From a checkpoint of a small image embedding model: trained on analogue clock faces.
Rows from block 5 of a small image embedding model, named by matrix and row number. Rows with one number belong to one neuron. Each number is 128 + 24 x the weight over its row's rms, rounded and kept within 0 to 255. All counts start at 0. Numbers have three digits each.
After each neuron's rows are labels from the 100 images, of 14848, where the neuron reaches its largest size: "colour at peak" is the nearest of a few named colours to the mean colour under the peak. Only what is clearly more common there than usual is listed. The data: analogue clock faces. In brackets: how many of the 100.
# gate: MLP gate (model.blocks.5.mlp.gate.weight, 1152x384), inputs 308-383
# fc1: MLP up (model.blocks.5.mlp.fc1.weight, 1152x384), inputs 308-383
# fc2: MLP down (model.blocks.5.mlp.fc2.weight, 384x1152, transposed), outputs 308-383

gate.143:104124141110173127127154152133141137131139140134103110154143111076118123152092131138122101121133137118159111113155133152147154133106144115226154110112095123085193121114132074090149151129144122100137141150157149118134136172143108
fc1.143:121134131153140110132164112107158131103136139142101166130176155091110147141161150162160120125103148148161099111112152146097157119103142121137099160159071163142144122128166059110100127161105137122116164113161113084142116153110147
fc2.143:099141152116132081163161128117142096165149161117127168131153158108126190156142104104114154130123162141156097137101137134127132136111139106102085114084104119138040160077132146114122122162104125102122122099103124126112131125130140
colour at peak: brown (75)

gate.356:094121123130138135120123146142119162158123129134081083125128119104123131142125095113102076117143125069146144116138145127149170091119115118217164114135138112115176140162109130090166141106139107108125133173148109132101115195121096
fc1.356:149132123121098136116184135120123098104128138102146193148113125138101109113122161108150107121096134155167131165149085111121136148158137125097091134111091129147127130132114128139116172153124112147074162094109135126112130130167175
fc2.356:140118121103104105167102147108159135164151131146126099114155137147183152127145166125137156145120108146134120140076157168100127136123108168092139097142137105152078155147139142151168115097133158120160123142121105078112131127083111
colour at peak: brown (61); black (33)

gate.176:140151089077128162116100137119135133133136106118114077129157140153103106171140123110104093119150121134170121111120115120144119139087118122164188099138134140117162135133139121111152179091118111113168110106145138133162134141101096
fc1.176:142117145130205105128154116129138122083089195106150169094160129133115142117118168160167125106118146132101135118122118155124147111165130115129102135128121151152116102097126093101100130182136142141128124110144121090133084154152167
fc2.176:118105084132117121181133129116145122113197146151118134126153128069127162117137130148174130123126160184109108166111121175127141136097107121111100112148087151136107126123136074147121135106104140110134125116129137081127132078124124
colour at peak: pink (58)

gate.375:128130123131114139143125170112096154153166100122100122145057126126120109149123056095097118157163140134176138148130112106152109152124116110146143122123127121097143139184092148138147143086082107088093128142122123175126118132146069
fc1.375:114096114105152125131150114141153137123118142159102118115195125140146121109150172131124104145123102108117130131126165172126167059128127153173116131143134137145166166096173114092150159138162139125140165151152109088114111178106166
fc2.375:152119114133065109136125145096118106149140121102175166124096137102163138120124146101134168172084110117125128147114131148131110165113089157078125099163131146147077173095098114185131085146141172121149104147116115139137123104130097
colour at peak: pink (63)

gate.343:119122152088125118153120101152133115147108111115116122168137124085141142145104116136127139152150133117158098110148079133160127157096125095189131114114107151126174132134101097120145163101155134103178137143193120124109152158160136
fc1.343:138128100134146108095160134152123127130152138104106119121137111121136128143129139098098110141128119056127151145149169146121196082142112143140155139168123119109149168129112179121125158147115094112075156138133150097128095138116102
fc2.343:122117112090128158096133108128110142102160099114122155157126106101122103140090146147117120142142119095120132096177085130104135152128133143138110135121138141092172118109117125130098142133178168132137165111138167145160125106149153
colour at peak: grey (67)

gate.649:113105091116136156120148168106142139178136087092113104141139162107103125171103107097103077106156101127190143110112106109172111139106123097172134082102117087101148121139097079119160171108128117093135109160144120140138119134099094
fc1.649:129103110134124118139135157118136128200151104105159093098105151155107145134150100098092132112137091120146147139111124107154103121118149108129118110084128045154095115139105153140127113105120108135117096147126121120117115113103098
fc2.649:130136114148094095107158146124119103179149077125159124113137108154154103125126150067122109143101085112123168140174095111135118132157147166132139080135157104131163157164101160163161148107133155124146096171122118151135119114114103
colour at peak: pink (61)

gate.393:091156124118173165157125144144127161147115147138057127148135132136116138170153112108091137152152162112181099146106144147123147109083131132151112126137111128138153139144128122057149120083091143096113158137169114099124118155123125
fc1.393:152090111121090091114129165107109092135175125138153123118113131131125110100110113127138124131134100123092158123160113139131147101140157151131148144160150124119124147105120150159116161171174137141139101127093177168091100123108112
fc2.393:093124125172139168142126138143098153142099145104077155166151138105143114170141148076116131161158136124134142141161167109150183151134106120116111105150131129094123189108112084134109113118135150076112134148164101142116145146132121
colour at peak: brown (51)

gate.4:111134124099150153122147109108134157124140101145103139128132142113085064113134144146139061118129126148106123140126145123178158112140168107180155107165155153082152126104143096124153185138132085119114144121115132167122173115157115
fc1.4:133094149098146109140110123148124118159109158138137111114108107135163184162103105077087167148165130099175131113120117130101098165109083147137139136084120084158146145167096153108120111091139137118121134149148123095105067162117151
fc2.4:106147102115115158108127147121093138120147087099092139136112099124114035144124133142116093128126064100108100116145117119154146137158136136109120133127178154097108144121132144141123138110100136108105105161117102179121150127114126
colour at peak: pink (72)

gate.636:133133117133148160156181167121150117145088123109132130131132167102134109143140117118136129134119126139149116156119107126174136124121148073151155088108124111138137144140100112112120157127137084126104107120116106112125130129153114
fc1.636:117141095133123155147141157111148100100097152119127145113111179130127123164159127135136128132113139164132086174097124149149175116151126094118140124124119150151126152147140139140107165132097093144094114100095075107147143116105144
fc2.636:138131192119161115128116111151120149144154152159118093152129145152123157140127114140114132085156134137145120100093129106113115134107155084121159145086114096136057088108146125107133119131167102112142125120137135113119116068146118
colour at peak: pink (77)

gate.34:126112087139146113138157179099102149171140101163101070140114122095147116134129127091100106146159106120139143120123147158178134135134125142180157091127154092107160141154104099132162140084136120103126111183150137113117116146130076
fc1.34:136141136098149173085097113180130120100128133115122160156169100113134130157107122179141141113171161134131114125177095123097151139107131138143109150130076172111150120123159114120096135165119132121133140108150158150140117142123144
fc2.34:123139190106136159101081131130137122118114148130131155150120149141151130108107129117125132102114138126152145105130157107114103169150130132102127174128142111108087104113115115159097109148091126132076146102132126170099150119160145
colour at peak: pink (46)

gate.676:131125127127145118139108132109132133160121110119104092122078139120104104156114075116073126120161148103164111127100114121145117159093162101168153147124121137109160117161102127131121144099123112104133117116162080161145113159137116
fc1.676:141154183151107116141084092110131084152129149118154182116102111130121119157127122140136162121127162125116097144128107113100105163107125087107099114170129146119097131133087154165083121124096135100165083127121122133141146096175120
fc2.676:098111150130177160139086110179127162083153127173072060124120087145109124139128120139113129108169152126125084124094152126148147137081153120141169148146142142090135086151138106101133121107112119122135134116163131121137139128140140
colour at peak: grey (64)

gate.213:107111132080108127094126107140087124141104101131108109159122098080131098105102068094111099122154112115165140101166097115161132152125112112225120140117139103096221135121110100141161155104157127092120123161171135134132134183136129
fc1.213:131123151092140140124181141142126171166110143164125147173165115145173152121134097108121157164112145156166148140120094125130133107164115126158099129109104117151188140145104103141142160174142128121106184147145108130120123171137099
fc2.213:159127079095124125114127133143124132116173134139125138110140099108141114145129122140102178142128135112096093106092112142106094152142138204069136147138128156106076132139156126136099104111170154129139113117143116111155125115109170
colour at peak: grey (86)

gate.146:100140122129184144089141091160117194115119092139087107171141073121082090091109141155133099095178079146118119128149115098129151125155174135119124160121145131123124057084147122101147137117141093144140134146126118182109152125131150
fc1.146:113137123131126119107116111114083141093136137068166150121105126119127157152120092127166138129128169137109146113125107131132131150123122103100126168127154163124105122151147106148101142175106178145115135100123152139147070104105132
fc2.146:134134107141112136168175157135139107102151151177116089104130127126118149079123139149147114107121126148113111160151123154140104064097133146165104135130116137150145108169149094098124131131129121145137127119140138099123144121116148
colour at peak: brown (62)

gate.497:137161152151179102102143097108130147164136136134111106090116114126091111148103092127109106105150128091147127114140134100132114128138152090189150125153142123108159103119090121127123095122094088106128098127155133138141087172135060
fc1.497:106132062098106139127127164143135164083117081132100086130129159128143096140151156126122107136140082145125126106090136156150144143150143179134129150102152144102171133126166116129139140125118166179118136119150115146167149155102160
fc2.497:134094145106100068113109149102129116151111114127179145073138131146165127108134145120112122147100117103136167126138120143119134095148095144127131110160157132153138145142104145154111138127126149114132118151126147120115091123137082
colour at peak: brown (74)

gate.58:168118140095158112132102151151124133171123145144144052107130142159185143129136068127106181124154149125118144098106132136134109122115148170160153161102145091141128116142131132116148116119157149145132120130139124114132089146107139
fc1.58:116150123120163156107161120199095168136099109100105095131112102177121109148123133128150133159143123098112133134125106091144142099150135159117127112109169119125120148099152154098171130104161100154084135156102127143104103138124136
fc2.58:151126162126111106116126134120106078092099148113164147088136120118152110113111126129151154136088108104103138101148120137086132118154111159086083151132157158132111132100137149149080122169130176156107108108117173128119076136135146
colour at peak: brown (71)

gate.533:124088119057107102117105107137115087094096142127168110131160135145099103108103138138132106096138103133109095108143107105157157123098144147138118159136165152116159110107148103144118176158139138141167150099177152148148130131151157
fc1.533:122141185120116141111059072160109108140116163141154161138153089153136116120086122116102158126116135109153121157177102088117125135093137133108133138170171135142097136121113177155133175121178157103177146127159155151093126107169113
fc2.533:135129106154122171212110147117111146136138146085126125152124144110115161138128127117179139114136137177130110179125147129112154134121110102109094077118112127149086135118121141131140104102128135121127102148105136120132109116111111
colour at peak: grey (69)

gate.469:104127117102141171137158156147126188133130130095081130165120111082108151157118117109122095155143149121153108142140100114179134131090108130171137118135110121101174141146084084071151127133130129103117149148177141138135108148123075
fc1.469:137144120113115137139153119144119164098161157103092174170106107094101151130134134135132115170102163138168095150137088102144094159089116152113100142144074152100134116150085098097116109160097157117095170104150132150159132104140108
fc2.469:144153161115127166108127110189092155136143106094146147181128098172126126131126113134085157148124111128132123111140090074095093186150116103077144121095132131125083121116116151144131111131108126120118148148113134155116113109128106
colour at peak: grey (81)

gate.672:144138122132137162136127144127154136152149143140079096148145148123107140143136114122080147104122142111163130126120126129131127118071126119166174132121084111136142123160118121095153146103127096090123159124131116082090136151147106
fc1.672:141174152187091121132091127111155104128167133136112094093133165149112152119128143159102153098110127113105128097076158125113113103089158146139167130140109122133103104163153144136125091114132102146132155104104090101122138111162147
fc2.672:149139131116125145147139135159089139176101125097139148150142129111124150147070120114138130106125115134141179153165076101096098130147136116152147087101117095178143114117099168102153148115163117129119117152094123117089114145151111
colour at peak: brown (42)

gate.384:112160101153109181119068120144137125121173087117102108158126128118110160145123139118123128087132115143153096112109116109117118167094078131151160126096103138126133101142152089133158088060081114105137122124131113105147132131086129
fc1.384:129098151109148094153165153108148151152085138147124127100123123123142095132107125124104116147121124095114172135135149162163140095158172114135112112144156097124142146106094163112115160179149132143116124167141135149112128150177122
fc2.384:145154115143109161112130138161064118133157106086124170155107063099146094118086120092136146170124103112116150123162088111126098177136120144083107123151138139124057155138089127165116107121119175086127105164132121175120125083131096
colour at peak: pink (60)

gate.376:136116125116135148110130117145128118151084134121139074122139138127110119130107101083150106126146133103142126120148143140134158111136142140189174098086136089135172150169157127081154134117127095143083127136140130118098108181149152
fc1.376:116158103147119127141095170080107110111170120114113148145118147098144109135165126175105118143136128155104104146144099148164135150122135123091125139170148180116104111094111115173095130149136149111178098127131155153177142091098090
fc2.376:116108125105135126176150110136150162170102130145110122107133136115148143135137140112123107148115177126162130142111114123125154090122127158167125064139102102122154145093119109094184142083158115092122148147161131109077152189140097
colour at peak: brown (66); black (28)

gate.637:175153102112095102100132156131105162203120094102138132138112095164142101112151093090114114160115104090139144143136114103131111135151152151138157131118146094155141144174109149123182172093165132150117127136108115131095094140119101
fc1.637:077103139132147141141091102132171084062139143139128101116139176100087157154081137157142122069159156145133109087105153153119143129101104078133130136122121157091135085110157124121069111133094091121137112097147119133166140124137175
fc2.637:137158116120140152104121120177115146130153120102138126123130069158131109137106076100105135123146116105112127119157087081077081125145153148129158134111137109136139105182139161121151161118114131144149154126120137139116147120127136
colour at peak: pink (50)

gate.122:130118166128159132119138118153096119124115146111121156142091101122143133153099121118082159163140139076152127107162098100128103147100121120136131124159127146097137134126063116104118117127128143061151150167184161169137092142146090
fc1.122:122113092129123115146123164089161143164119105130133095107139170117102115116159101128154089099125123152132137133098157158151146114154145124167138103091123079149151135132153133119153150107125078172088098118078108105105159145124134
fc2.122:116123110120160169133133123152118141109123149117098118157115120103112138165119109137111130131160168096146096109130105144163101123092126118175142153142107157096199122163116094095094122135117122101138155110175161141142115155134158
colour at peak: grey (91)

gate.124:102097113117116149132129152130115129134108111096115112148074126104082124155089061109125072111153148126167130113140125119153131114121111104197176113099122116113180107141113137102139171096126077137098150137150137146114112171137131
fc1.124:144118111132119116141136127095152135101111128120141149122086162128100109134128097128128100120113154112178125137119140117106108108111137130135120141094092141135159122126143135120089150147106123165092155089118111128131121157148179
fc2.124:081122133114133128152113094132128134090161132137133123163184138099134157136169151145157124123136164182102100140111125150128144128078112148133113115149086165104148125110146091127123127117131157102200147111149157117169159118135148
colour at peak: pink (70)

gate.35:132108134099144136119098130158101141133139099150105112147137103098153102135105125112097100127152110102123116118144112131146145128122143103166164097140144137085176146154101097132142153102148147076133134180163121152136143164147079
fc1.35:111112089095131141125146135105183162135152110127100112142143133113120101162161125117085076153127141131153115144109165174108163130160108138154093167101078126130157143109152153115142140100096136110101136111138085113144103139105126
fc2.35:119165090133125126137114119128135150110145125113137146141132109094122129134152114154179108124124122129117119144127115130104103156142122161083131129126107151159086104127168146115125128148143153138111132095091120118139181099144145
colour at peak: grey (86)

gate.341:128122096096105136163178138140147114135106165083134143136100143120109139169106117082127133154132151090166107139134124098160121128086134122157131091121120111115159180140082103096138147120114117119098140115196114131116116167155143
fc1.341:103160159137101148110079104151089156110184123164109127131134116126148127084132130156119095110107120150100110132123116138129154141131119137121144181159162170130112123157126159170120122129109132100142126144069156160115145099142080
fc2.341:128107156133116138153143153133109093147074146097119128165121163162145137147164091070113182149143113132162102130137145100118123142122128114128127114101101104127137171096134106122150107116121117101122146138138100137109141146090113
colour at peak: pink (73)

gate.221:129126147084124134107155097150104145158090124120142152140102105081144125140059157088100133157125131087152129139173105114149100163139127109155155090139161118109157145140073145108115149115142111104112113168126172159103106156161083
fc1.221:128142105164149112152117181059147119126149110138110090106121152148100117118194081161147097097124126171142134123091150142140142084115133137155121127096095116127140123157168114116142120117100113149112133097129109104155141128109144
fc2.221:091108108130157150121153131100175121099133104132123090125149152139094114139134132151119077096140112130116144096145164119170111069152147100178146120123155125111175115191128102098149165126082109145122141120152144154150149137145131
colour at peak: grey (90)

gate.56:104156067111136208108111125151149156124141115167090073163167096146098117119150132149131089132139135153123097144147131136164144092113125132134171144132113128126127099104165112106161167107154100137147135118126143135113184116093143
fc1.56:174115185110138076120150111120097136143083153098140182140112103117121133129110075131120166149123146106157147135157081102110095147162144099104043147101127101145130111122106159131130143169132124133076132124118126154106081139152133
fc2.56:112144137147125169157103122133147105108186146122113098147140132119123143131141109121142143141131157149085102122115142113114136118080099142088119123146114126111028140102151108129142110115172158126189135122160163117129123049119144
colour at peak: pink (57)

gate.371:129082153137169105113144122129145132160137152173100140087137091123114101116100127154117125113116112097123152128149119156125137078137157102137129084162126107124137111106113125100149144122137107097098143155145147115096108125142097
fc1.371:148124143167136110121150132141141130159174144156114142098122094141122105098120150161135125111082096124092152161139113110108134089154158143106091100157119104147090096094121135125167105132142124149091145144113125113112128085122112
fc2.371:122158126142143103141110130104113133153070077134131129099118097118116131122107107146161094109143108186156147120157111105139102114127123135124139070112145115116170107108094127125141152092111115112088090169116144123136126142103102
colour at peak: grey (69)

gate.572:162179128123109153090153129150081166166114114056143146147127058154123108141135079102152126164111147124132143150172093094106111154148147133123127127122138119158125147168152147131149152121123123146108131110084125143102104133123112
fc1.572:087081110130146110156077130092180079073150115183128085106118190110131146122120175134113113073159116139126113104078174169135146102108090120142148131136122127094134112109117108127099110114121109100152098134170138106165129131137149
fc2.572:134162136130154145112141109173103155117125119087128150133109063135116127145091078127131125116154120115125141117160065084073049134155130130124153125122133134132154087183121143118121137131084132131095142134136169145120108127132137
colour at peak: grey (72)

gate.55:137147079110096162129086117168137130153152113127096087131162122127145093151138110093086104138137118121149109157117145138114146129092144151147175120115135137138156161160158145129172200070119134124122150120122097108109155142099114
fc1.55:120151095111098162122074101174129134137167096146092096130165119137177107139159108110108139143142124127126114144129147135100148138099128177118154124108138153141123159151182150137150159069119154146131142113123102111134179109096143
fc2.55:161144188119138117089141070135107134121090128109153168150106084112099121122101123143128137138125141090151142099165097092102087171153131106128126148121115144108134104109120137123082093166147136127120121111137142160160097142188148
colour at peak: grey (62)

gate.1:125116100133126129116123140109131114108126094125113094109090136104116075123121110119080112117132107069137123072125150145171113101135144141154121145134172133070155113162116113134116130126122110115144095117170135173138127155129154
fc1.1:144171128123124131093113105122102118106129113113150108118113076113101134111088102160131086103127131107121148092191117136125084119141128109144150155121133145119144064201129139123116141129126110140127104119111173152154109139142135
fc2.1:159135152187113120120111143109121144117124143141132124114133113093106117100133133145141134138094123125131141135144126136160165136132138107141109159144125126139166118105125152132107084150177121144137104111098135123128114147157123
colour at peak: pink (62)

gate.689:092099131068125187117122116159106142150133112110091115169134118088146097138115112121099093138182119099139099123160116133151154136129125119187118159122140127085174140128128116120157154131166130088140140170158143146130149173136137
fc1.689:151121145167134086126119114085107084118103124132167156112120142153089137099129094111146115128121102110136173100111136169133086130131147127145129114178186158127165165145087126145080143080114135100157074127160096153138081155150123
fc2.689:140108123100116144139078125113144118136119115135124113127127126141162126140169148161125192164148148105121110147115167103047148118104122165128074107131154165143077163089131126125149091138140156127153122110142125099164116173131144
colour at peak: grey (66)

gate.603:128116136078136125108092090115121124143097095140130135130093128097116099137080115092090102124148110087149126115160090131157114145105145088174186123139142108071171117139074145133134173128155095096131114151149141139131112144168120
fc1.603:110110152104106145110093090115110141120134096115191125147106113122125155125079157105157132129130108148126138121122112106158107162127090105116204099175181141126104142103095147169138144117147132117183093154104159151098127115143118
fc2.603:107158131151125118161142130136121165139153138134122093141099097120145168174145112129110207158155149132129078163081104137108092167089115128103157115138121160136103119140115136147124072124109142117142095163141117105139126132110111
colour at peak: grey (90)

gate.574:127148081110138149128110143120139166146138122151064117138137128103130092138127105095091100152149125110162124131130129148148106151101109154168155108136139127121161163169112115111146176068095127087091135128160132153111135158127097
fc1.574:121121142155107109166149187107143117102121147136160134113066161161109150102132155118146155095110109132124158117100155136123134092149142143085127137131134119138089116114110139126120099146126137170115126127125115114123118121130158
fc2.574:092077069116117145142132178111129095141178125129111108108139153115167115140130142111118141146144126137102126154110164162161169115089105146122133109153134117111112175172119093134169170087108121110137144152139114116096149121077097
colour at peak: pink (42)

gate.441:163116121130104108078145134158112119182157138126145102099146151122157146129118096085064118144116139084137169154136129147123144093095152130163133112136112108147143159205096141138107172129107115126117137132106114110092086137120090
fc1.441:168134131134098136083105130167100091136159153103154132107161149164161150135173113107058155139093157096129147156114136155095147110098125135123093148144097149156116155174117140141091145154113156144134148096108110089118098127106136
fc2.441:122160132101156123137104121138082150163135084133097109129096109108122111168120131142101102102163075124135137120112107128118131154139137104122160104097154126115137091112100149133134113073110122107113074177137124142140110126114099
colour at peak: brown (47)

gate.447:128088135102124118134123138109119146149109133158128094127113136151134122141134116096064131135151105091174141148105143133158132149100152123171142135140165107120188149142107160143132167104115124114123117108147132129103106182150107
fc1.447:142135151120109119152127116129128086120122163114139235143131127107107125110125105138152114137083173128138118138147092097116087130119120113112091095142082148122110143141120106144098160163147114115111155138140136143112169107190159
fc2.447:078131134112165154137089097146114164133104116116098125142089097144129114188126113131096126109201149124144120136110134120146130183146115102118158129119151135099111119095124144135124106097113136108142095133153105151140129149122133
colour at peak: pink (62)

gate.158:115093152122143149148133117104159103142110140104136095128146158129106156182133089125137126131149172104166091129116137126151149117076092083150171080083098126144135177154114116099129167102132096106113096130157121095132116155161149
fc1.158:126134131129141094106118144153106150129138126170101154127106094087116103067106140171110106091146096145109135097139103102141106117161187143148090168155168123108152068114126114148133124153138130115153149132120149163108155132125087
fc2.158:087120128139150112166151114083154105108121136146117110123143135094122160145122152149151126142143158144136083146125111160149153131084079124151127080139101160091176133135096082136114103124120119080121126125170145088168116141139139
colour at peak: grey (70)

gate.604:147157121122138149121174157184113144124162131171060072167164122139129134129128162162080141149126132112160103129118120143125153118074169133148145146127089156159150099170154118088137120115105106130112186124132103108122136136110111
fc1.604:155165146137128144151157134153138099137178153185073086131165134155135135102165143154083158172100138121126086164114138144101145110062171146130129130134091153162124123185145143130135124118084125129104170112123116089130170105126104
fc2.604:168179189133133140119090096162098146144104131118143149128134117166122123121106140142123128091122102114129140130134104073068117153146145090119165110109142107155112095112118186129137132122133108128100095143090090133111129155173107
colour at peak: brown (60)

gate.46:122127116098110151114161112164121149119136135112089129149118125113135115170110120082097106188125130065173109153151113112166141156123139153190142146149135130119180180140125132088149139136109137126103159133164114156116102167131142
fc1.46:112116128157155117152102169092134116164105095147138097101103132109119133106132093152122135099164114157104143103143144144124128111136125098130127090098148100123121095117112126176122117098143092110134085150101168130125139116112101
fc2.46:109122106106143114126149111093165132099122153132124130134131133110089140130122156159160092108143167132130104113115116161161130119112130118153120148137107155110161113121141090099083146161125127138141129085159151142168126120155174
colour at peak: grey (89)

gate.643:107162090140130170076131120141149149133146067117109104159164140138106121150177130132131115096124107157139129093118141112127112159118125137127168097088075127107122107112141075113131131091130115113150124130125105134134184122097136
fc1.643:090157093153141148100106122116162110126169094150115084112170185155131105136187153137145128092118089162102101086107177148104143136109149161111161102114139152106100122100165093116115099086118134115178114118123131118147169103099143
fc2.643:146105130110102121120132156128102118174066107119148135124126138143140143120122141117131132132109096132170150161142139128139135123134099101171154121133138098169217144163113165131159148121119085136116126137083106108103140191114096
colour at peak: pink (72)

gate.464:116091168145133132164157142142108140148124174146119070126122145135137152128108127149086128150150159103120132162138140165130166106089143075142136151135151127149140128177112153134126118125096101139098135128117124114096089146133106
fc1.464:116092155146117147163186162161090151130133153149142083118090129152128159116104152135091148159135145112106147171129144135129150096114130091113124144131158113155101107149104158148118092124114115159099143139097138120093085118123108
fc2.464:174188156118131118096128097184047128142112117142147135126131050162147118101106137126115125142121100093122138117172101119084100147148127147127148134107145113138152105139119170135136137144132128140103126133119127112110125182124137
colour at peak: grey (60)

gate.737:102160103151157188108118139136114171114143124096116101141150109092138140149125145103136080099132153145134139135140102127122166108116083101159188098158099146125132138126139085082136114099110127115143133140137147098173108129098098
fc1.737:135142120137150140090175120153134127110126167081137177123156082122132134168105142121142138151118164112136135138157089119091137127138097144099129126164096157136109160117137120073116128143127168126119170110165129113134086123110139
fc2.737:095144110097126145085121117129122107078157132131119121128115100077120088129133124140147112139140126096101104081150104143151110132130128153110150175159160163086138144147144098133096119136138138138143112104169144157150135113135166
colour at peak: pink (58)

gate.455:109122129101111163118168099149105137132150134113103129158137144116144113166130108061098124178118124104183113158156119120154146149107093142157173127139113125097165181162113119120134161132110141108098151131168125134110116154144128
fc1.455:137148103081090156126153098155109105095158153097128170164138147153124122149152153092143105155088134134155106167142112106127146159112101154117140145153098149115125183123126122128139149147113151139111162106153098124141148114146157
fc2.455:143127145131098140114109137159091085154145100089142123135139122160157117127159107101092160131111093135132156137130134101089144160142117129104152119107135111145085151118117169167156122096155143111150117161101123116095113119090097
colour at peak: grey (87)

gate.174:126086146131104135135093087129106102138095131139151127115065115104126133107070066090113116134150118118140128147165129131168097137121100074154182077143176124111157145179084129146117130097117098085123090135128126164110106142154110
fc1.174:124164110142163139147164174127148135136147128126070129140185140116110117153171170179147120112108143126113107122118133128112175109116161148119083158108065130139125109094159092080137135178138154143123158136143158092141147123121130
fc2.174:082084115131140144138123159093189090148129157138140116097135180128141147133125151114145119120114143149106124121110177169159131098119118123150153124170128114141167158163142082125153129152105126133154146104132115112113139117123129
colour at peak: grey (96)

gate.339:143184109123131116132138133132167135144118148116104128112168116165094131147155124152143113144087153122140117112121142132130113097103172155136155114121054120143129129121155112058159150134125101148104187103141073106129160141117139
fc1.339:139082165133098125152137135115082149151092135102133158159085106085116140122107062107117139139151152109167145176155091115132112144156117065140061156122145091133137106147092139174100136140120123124097087140120146178108120147155117
fc2.339:092131104110164144147135121115163116095158127145105064139129143092123124148129112133135141111164163133101110111122150162126134118097119135147133156116110150090106107169160074114120133107138130119169149111165184120136148101118148
colour at peak: brown (58)

gate.565:122138103119165148104150140147077177179082116089096157125093064111128072142124095111117127150162120082143115127180113144119115134168133144146110111127154127126157166143137160102158155086129126128083108135115152157109106168097101
fc1.565:144142121133174150109205157160084177162086139070085191135107061116135102140144130095131153169127129091131114128189097129101116150166122144111087125124125135130132163122121148114145122122115136123055132125118135130089110142109112
fc2.565:100101163160103108171131111096137117104131141169131139109113157066111147110137154153166130116089149162117113144109150150178163128112097096100137114157119143131085113074114119147125068117165136112144101123112109114134145108179123
colour at peak: grey (68)

gate.186:137081110095184135112124143138104154116093136137106098134111120119136119175115078142118111146185116109156133107118115121182119129139135130180154139108147108118180131138134104095126174123130115115108120109176133140133104168111141
fc1.186:122102106112171144135135124165097195100121115104099122150093105109140125138127099096131152162141104112159140120113147115099121154130127159163128184115158135123195139140165133118149137131076143134077157108136117147118105185128144
fc2.186:157123140124109152118106141103155120100198111167126108126170162153143087094190130132139120109093104139093122107065164142097160125153153147080128164113127139135071147122180134143123109161129158159160130109090095120179155107149156
colour at peak: pink (58); white (35)

gate.440:125111161140159093133104116096139116185123139131115102117114127099094118140086036149127119110141168114129137093132142153136133129117159115178133106120107123090154111126119118096120137130132096103138110114157138141126131165159129
fc1.440:112118065112133142133170171136113166073145104107078147159143149117151112148154180110115099150133088126172117160130102115141159135133117149124134151112124139135154148141123105135141150133089139145076173150134121136113109139077116
fc2.440:161140132101109062112181124083150143140114151161157147098143168110108155097128138131139111119092145152129157142122098136128110118151135124134095150111100140170140137144145142136118171168126139145112127088091123131105133134164117
colour at peak: grey (64)